config = dict(
    train_examples=145000,
    crop_scale_min=1,
    horizontal_flip=True,
    arch='swin',
    norm='layernorm',
    mlp_ratio=2.67,
    head_dim=64,
    fused_qkv=True,
    bias='all',
    drop_path=0.05,
    num_labels=16,
    shampoo_beta=0.95,
    adamw_lr_other_params=0.0011,
    lr_schedule='linear',
    warmup_steps=750,
)
Rows from block 12 of a small multi-label image tagger, named by matrix and row number. Rows with one number belong to one neuron. Each number is 200 + 20 x the weight over its row's rms, rounded and kept within 0 to 999. All counts start at 0. After the name is the row's rms in percent of the matrix's.
Before each neuron's rows are labels from the 100 images, of 14976, where the neuron reaches its largest size: "strongest on" is what is common among them. Only what is clearly more common there than usual is listed. The data: rendered landscapes of hills, water and sky. In brackets: how many of the 100.
# gate: MLP gate (model.blocks.12.mlp.gate.weight, 672x256), inputs 128-255
# fc1: MLP up (model.blocks.12.mlp.fc1.weight, 672x256), inputs 128-255
# fc2: MLP down (model.blocks.12.mlp.fc2.weight, 256x672, transposed), outputs 128-255

strongest on: fog (100); water (81); desert dunes (39); land: snowy peaks (34)
gate.299,112,215,197,227,182,224,213,218,180,243,178,192,184,162,173,208,222,179,216,210,240,198,199,188,187,208,189,225,215,210,187,204,196,177,201,204,212,226,169,168,164,209,237,219,185,241,222,201,225,197,176,184,181,192,199,205,194,209,210,199,204,200,172,207,231,199,216,205,173,234,222,211,213,196,175,207,154,209,189,207,190,225,199,175,218,221,185,203,191,164,220,192,197,188,180,198,231,202,185,178,213,212,205,143,239,192,196,186,200,215,172,222,183,208,208,186,215,212,235,208,180,164,203,199,162,181,167,193,174
fc1.299,115,221,210,185,181,192,174,201,200,217,178,173,231,165,183,189,205,247,188,204,160,216,172,230,206,174,169,215,204,213,220,209,179,198,214,194,202,217,215,225,202,210,219,190,195,239,214,197,211,219,186,177,189,217,188,205,201,202,221,194,200,174,180,202,163,169,170,224,206,199,179,200,224,222,231,227,222,211,215,222,182,186,200,192,197,207,232,206,219,190,213,177,183,206,205,166,206,231,206,199,218,197,189,194,234,220,175,210,188,195,234,178,165,152,189,194,237,224,195,205,211,170,205,222,173,197,185,225,212
fc2.299,115,194,247,205,187,201,189,208,213,217,210,216,177,199,196,204,205,260,196,217,183,192,186,162,211,224,199,218,229,232,232,201,207,218,214,238,217,217,183,179,209,215,238,185,178,216,198,200,191,173,195,216,200,228,200,186,207,185,199,224,216,205,189,220,187,224,193,208,234,187,188,199,228,199,180,209,224,231,192,203,210,234,227,200,203,166,191,184,211,204,171,226,227,223,156,231,197,214,206,217,186,200,207,229,174,203,215,207,221,208,184,205,193,212,169,201,204,212,180,200,206,181,202,188,185,217,201,180,186

strongest on: fog (68); sun or moon in view (38)
gate.293,094,200,180,196,209,184,155,212,211,183,230,256,170,220,183,170,176,223,198,188,197,205,176,206,189,196,182,192,183,180,217,216,210,157,221,213,153,204,191,194,225,207,207,201,219,188,198,195,196,217,196,194,169,191,205,202,202,194,204,206,198,238,195,155,215,196,206,214,217,150,234,151,207,201,209,197,223,237,196,216,172,203,230,206,220,244,212,203,232,175,211,204,184,184,204,181,250,186,191,210,176,160,200,182,221,222,222,174,190,210,217,224,223,187,210,204,198,190,195,251,195,181,171,177,185,194,175,231,206
fc1.293,093,195,217,194,184,190,193,237,197,202,185,206,197,179,166,168,185,219,210,216,179,206,220,211,209,169,166,237,194,179,190,202,214,223,179,214,190,193,217,200,230,190,173,173,187,170,224,176,182,216,190,217,205,227,190,192,201,185,236,189,182,181,201,210,203,214,216,182,193,215,181,213,226,210,223,174,220,168,171,193,184,168,185,219,227,198,211,214,199,245,229,182,198,185,175,217,192,192,208,209,220,218,240,209,223,193,172,214,183,186,198,217,185,171,227,199,234,189,192,190,163,174,162,169,221,203,221,221,193
fc2.293,093,150,203,220,225,225,179,213,213,195,197,235,212,216,196,196,183,214,192,161,215,189,230,204,187,207,209,203,178,171,216,209,211,173,188,190,204,185,178,176,193,221,177,206,207,202,202,255,223,222,214,216,222,203,234,207,243,220,169,193,183,176,197,232,220,183,166,174,183,201,185,186,198,145,219,214,206,218,206,194,195,210,164,211,213,194,188,183,210,219,181,216,201,213,210,191,202,219,163,225,182,203,195,166,200,196,184,216,184,194,173,199,228,182,201,178,158,181,214,211,209,212,183,205,202,189,164,177,188

strongest on: overcast (80); snowy peaks (66)
gate.583,114,217,212,220,187,213,189,235,204,214,209,191,240,208,167,231,173,187,205,186,201,167,172,192,188,185,185,175,184,194,174,216,199,206,203,205,223,190,241,219,239,210,192,184,215,226,176,153,218,199,187,220,192,174,197,179,188,192,215,191,198,180,208,190,170,197,197,190,166,207,196,244,201,203,208,218,240,183,192,170,215,207,196,161,194,230,179,175,195,225,194,229,235,210,206,196,156,222,211,205,211,196,207,215,185,220,232,243,166,234,211,208,204,242,216,219,193,227,194,191,190,226,181,222,178,205,175,190,221
fc1.583,113,202,224,223,199,182,210,195,213,213,232,217,160,202,217,215,219,207,208,208,197,218,193,220,206,195,197,222,217,217,220,196,191,187,203,184,196,191,186,204,177,186,218,217,150,180,248,227,211,175,218,200,190,201,212,249,215,196,208,195,213,214,164,213,239,194,208,199,214,207,195,157,224,219,231,209,193,226,237,214,177,222,216,204,227,212,217,142,214,195,206,169,184,224,216,171,224,184,170,177,179,215,213,208,212,173,198,199,216,210,193,181,189,187,197,186,178,197,201,232,212,178,217,149,220,200,187,208,199
fc2.583,125,228,209,205,189,208,156,154,178,200,221,248,191,193,174,218,167,189,214,212,214,216,229,191,198,190,169,183,208,216,173,148,193,189,188,194,174,215,203,189,182,215,168,227,218,202,216,208,197,223,199,165,225,209,232,185,191,193,227,199,214,198,217,194,167,202,215,221,194,174,199,194,216,213,192,175,186,212,201,178,221,194,205,192,177,184,189,255,228,185,205,191,225,202,223,215,199,181,191,210,183,217,206,160,234,202,207,172,198,198,175,184,209,230,198,195,195,209,207,197,199,223,202,212,206,188,206,194,191

strongest on: fog (82); red mesas (56)
gate.361,107,209,212,179,174,191,192,188,171,233,206,218,211,210,193,207,173,191,217,200,225,186,219,196,209,230,222,205,169,220,190,187,187,191,241,255,187,201,183,235,195,191,240,172,212,226,206,183,202,199,213,219,183,177,219,153,220,212,164,203,218,204,230,206,223,216,210,163,202,195,211,184,239,211,159,214,202,234,194,191,173,223,206,184,194,177,221,202,180,212,175,208,228,189,212,195,226,183,181,174,202,167,171,187,211,193,197,188,208,145,214,204,194,196,193,191,204,222,163,207,221,195,166,169,215,222,174,205,204
fc1.361,110,213,210,193,174,179,224,200,174,172,242,177,223,191,151,164,220,234,205,177,191,165,197,219,175,181,199,191,228,212,179,190,200,193,185,199,204,215,240,194,219,215,213,181,195,224,236,192,211,186,194,223,156,178,240,185,194,184,180,203,169,186,179,215,156,190,191,222,194,216,164,172,172,198,212,225,191,204,223,199,190,197,214,192,192,225,230,196,199,208,194,171,234,190,202,186,171,179,212,160,215,207,226,210,220,225,239,208,235,225,208,195,198,197,213,194,191,197,170,177,222,188,224,217,226,186,198,194,196
fc2.361,108,196,216,183,205,235,212,213,199,191,184,188,195,207,226,175,212,191,200,213,215,199,197,211,206,192,223,224,199,163,200,183,189,207,179,220,169,208,220,198,216,200,192,168,211,188,190,233,227,196,205,219,147,170,166,200,174,180,203,225,182,218,176,194,220,196,173,212,239,197,164,162,171,158,200,168,210,204,211,180,188,221,212,206,192,204,187,194,184,217,177,195,184,189,233,197,208,171,198,214,182,197,201,177,205,177,191,195,172,202,206,161,222,184,219,181,218,203,185,217,227,167,216,214,206,180,214,223,174

strongest on: purple alien crags (43)
gate.669,110,235,216,207,189,225,198,196,215,185,140,197,220,230,207,216,187,224,215,244,230,201,204,207,214,221,218,231,176,205,178,192,177,168,171,158,191,182,159,195,206,226,189,183,176,187,195,223,223,188,194,195,190,162,211,225,160,172,158,204,184,211,212,197,154,177,182,198,199,207,215,187,172,226,200,129,203,233,198,229,196,174,219,221,212,235,204,170,166,192,230,195,216,169,209,214,210,222,192,176,161,182,217,173,211,221,206,192,216,194,189,186,232,198,175,180,201,204,163,206,215,183,196,186,173,193,195,201,203
fc1.669,111,200,168,208,216,197,194,183,169,200,229,181,199,148,231,206,198,224,202,166,194,159,209,206,155,203,167,217,158,183,185,205,236,169,205,154,166,217,187,263,214,161,219,184,192,181,215,211,211,220,173,214,193,208,223,205,187,186,215,180,197,187,201,203,233,187,215,185,215,194,176,220,219,217,177,198,231,210,203,170,208,189,202,187,212,242,226,185,198,186,222,205,189,220,213,240,195,197,160,227,163,215,192,184,205,205,206,183,188,162,194,176,197,194,210,206,209,186,203,204,218,181,207,194,182,230,197,224,211
fc2.669,102,207,227,213,209,201,187,192,185,201,185,198,208,197,213,222,219,218,179,204,173,240,231,195,208,212,214,242,228,207,190,189,196,193,215,202,179,171,205,186,227,191,171,218,181,185,197,192,187,202,242,185,225,218,199,157,222,219,179,196,182,213,227,251,208,196,174,198,213,231,200,201,202,221,176,208,173,230,192,184,208,174,186,178,222,212,223,167,221,228,211,174,191,200,229,202,196,190,236,199,194,249,186,149,224,224,237,190,176,194,211,240,179,186,179,195,182,193,212,225,199,208,188,185,198,212,166,218,197

strongest on: fog (80)
gate.654,088,174,180,207,191,176,205,207,200,204,199,208,183,218,250,204,191,191,212,194,188,178,166,259,199,177,206,158,212,162,182,217,209,211,171,182,176,223,197,198,230,233,187,195,232,190,209,175,173,187,235,196,221,190,212,203,205,230,199,192,172,225,216,222,189,199,194,209,180,202,178,205,194,182,186,208,178,227,201,222,217,197,199,200,213,209,226,198,244,190,232,200,229,213,206,211,215,201,191,193,199,206,215,193,186,199,197,201,174,190,174,227,209,201,175,176,190,205,178,206,168,201,172,182,228,188,230,204,197
fc1.654,087,201,235,161,218,213,184,212,203,185,157,170,206,179,215,178,199,159,197,205,215,169,205,212,170,181,204,207,209,211,219,215,211,209,196,210,178,213,199,190,186,164,186,182,176,196,211,259,213,203,169,201,196,189,210,224,202,189,211,206,187,224,184,172,223,202,209,177,182,168,170,188,205,208,195,187,231,223,202,184,204,206,164,208,215,218,198,197,163,190,200,202,206,228,227,172,192,183,226,230,207,178,200,194,211,177,173,230,210,205,189,148,207,203,174,228,207,216,258,230,192,202,241,226,193,187,215,197,220
fc2.654,092,157,220,187,252,212,206,180,189,194,178,200,220,189,224,198,194,199,215,200,183,212,212,251,208,189,171,201,236,181,233,194,186,207,182,203,214,184,171,192,201,194,203,216,173,180,227,201,215,196,168,174,211,227,216,199,155,223,187,198,211,206,207,194,186,194,190,195,149,205,225,213,188,186,181,172,234,201,152,173,177,166,224,217,182,183,199,155,186,202,156,227,164,195,202,210,185,176,195,192,200,209,237,213,177,187,226,179,211,194,200,186,164,206,180,205,161,226,227,197,214,200,212,191,203,210,165,203,217

strongest on: overcast (55)
gate.552,089,159,152,194,193,201,187,170,200,199,192,156,200,208,226,184,208,190,199,234,200,182,217,209,217,211,191,199,193,180,208,221,215,196,166,192,205,220,225,170,211,194,178,214,209,233,212,229,200,178,211,229,143,162,207,190,227,192,205,176,191,195,219,201,201,173,218,185,220,172,179,155,223,190,187,184,218,200,197,203,191,193,164,190,181,204,221,208,211,189,237,188,210,222,204,240,208,183,158,168,188,162,209,222,206,206,216,163,221,192,204,247,211,244,208,170,202,181,205,184,212,189,190,214,195,200,208,179,207
fc1.552,090,241,211,186,192,161,200,200,174,219,205,259,196,180,210,187,197,235,239,196,198,220,186,204,219,213,179,199,188,183,208,227,217,198,237,202,205,179,200,210,243,234,256,160,194,200,202,170,196,209,188,174,199,205,195,202,165,231,233,183,215,180,189,171,218,167,182,201,195,232,251,189,195,193,183,171,189,148,220,187,183,218,210,187,181,201,200,205,165,218,234,230,162,211,175,235,203,193,223,189,167,216,189,197,202,200,158,215,210,185,211,180,200,195,209,214,179,235,201,213,216,234,201,198,217,207,188,206,168
fc2.552,078,163,214,233,223,168,184,229,217,235,223,199,188,203,193,173,226,193,200,213,211,209,205,202,216,195,177,186,175,232,220,202,188,218,222,198,232,179,223,199,211,203,198,167,210,213,209,186,200,232,213,175,214,192,206,187,200,232,195,190,179,223,211,181,182,150,188,211,208,166,231,195,219,183,187,209,205,211,215,223,222,192,204,208,179,166,207,169,187,197,235,227,223,178,195,224,198,215,194,175,214,228,174,203,207,195,171,175,214,176,224,218,188,191,217,165,191,189,221,196,193,183,236,204,180,200,156,172,188

strongest on: fog (77)
gate.288,088,215,206,197,216,234,223,193,181,216,192,158,219,212,215,184,210,186,159,219,236,197,187,180,175,193,189,165,172,192,224,221,205,215,184,198,202,218,173,213,177,184,180,165,191,189,223,219,184,189,199,214,185,226,208,192,195,227,215,199,229,169,226,227,257,191,231,170,182,179,204,207,227,193,192,212,181,193,233,220,201,203,202,173,183,191,194,198,225,174,187,193,199,179,206,193,171,202,193,187,202,197,198,193,190,199,196,205,173,203,176,194,218,218,179,233,209,216,198,215,200,192,213,196,175,190,195,226,206
fc1.288,094,210,177,168,191,208,184,233,193,216,192,213,188,186,194,212,196,199,192,228,208,166,236,178,160,153,205,209,190,185,193,217,215,172,201,219,194,220,182,195,160,187,183,213,165,220,214,197,198,216,203,208,195,205,167,211,207,207,186,230,209,221,188,198,175,187,219,180,199,182,202,184,186,193,197,195,161,204,217,217,200,216,212,201,154,221,223,202,187,219,171,187,221,186,187,201,192,179,212,200,210,182,161,221,189,207,202,191,213,203,201,204,200,156,187,175,208,193,203,199,209,169,219,155,219,235,176,204,211
fc2.288,097,221,185,209,179,190,228,189,218,201,242,199,210,219,184,203,216,205,217,216,181,201,197,226,206,196,199,179,211,201,187,189,223,160,209,276,192,203,192,207,212,243,219,163,180,235,167,196,203,184,212,191,188,203,215,186,165,190,193,203,198,217,196,222,179,212,217,202,207,182,147,210,176,206,189,162,228,222,217,176,201,211,229,203,196,182,186,167,231,198,163,208,208,224,193,201,220,231,199,235,172,206,199,209,204,148,210,197,225,217,194,221,216,193,211,185,212,190,208,187,191,193,219,209,216,181,201,176,263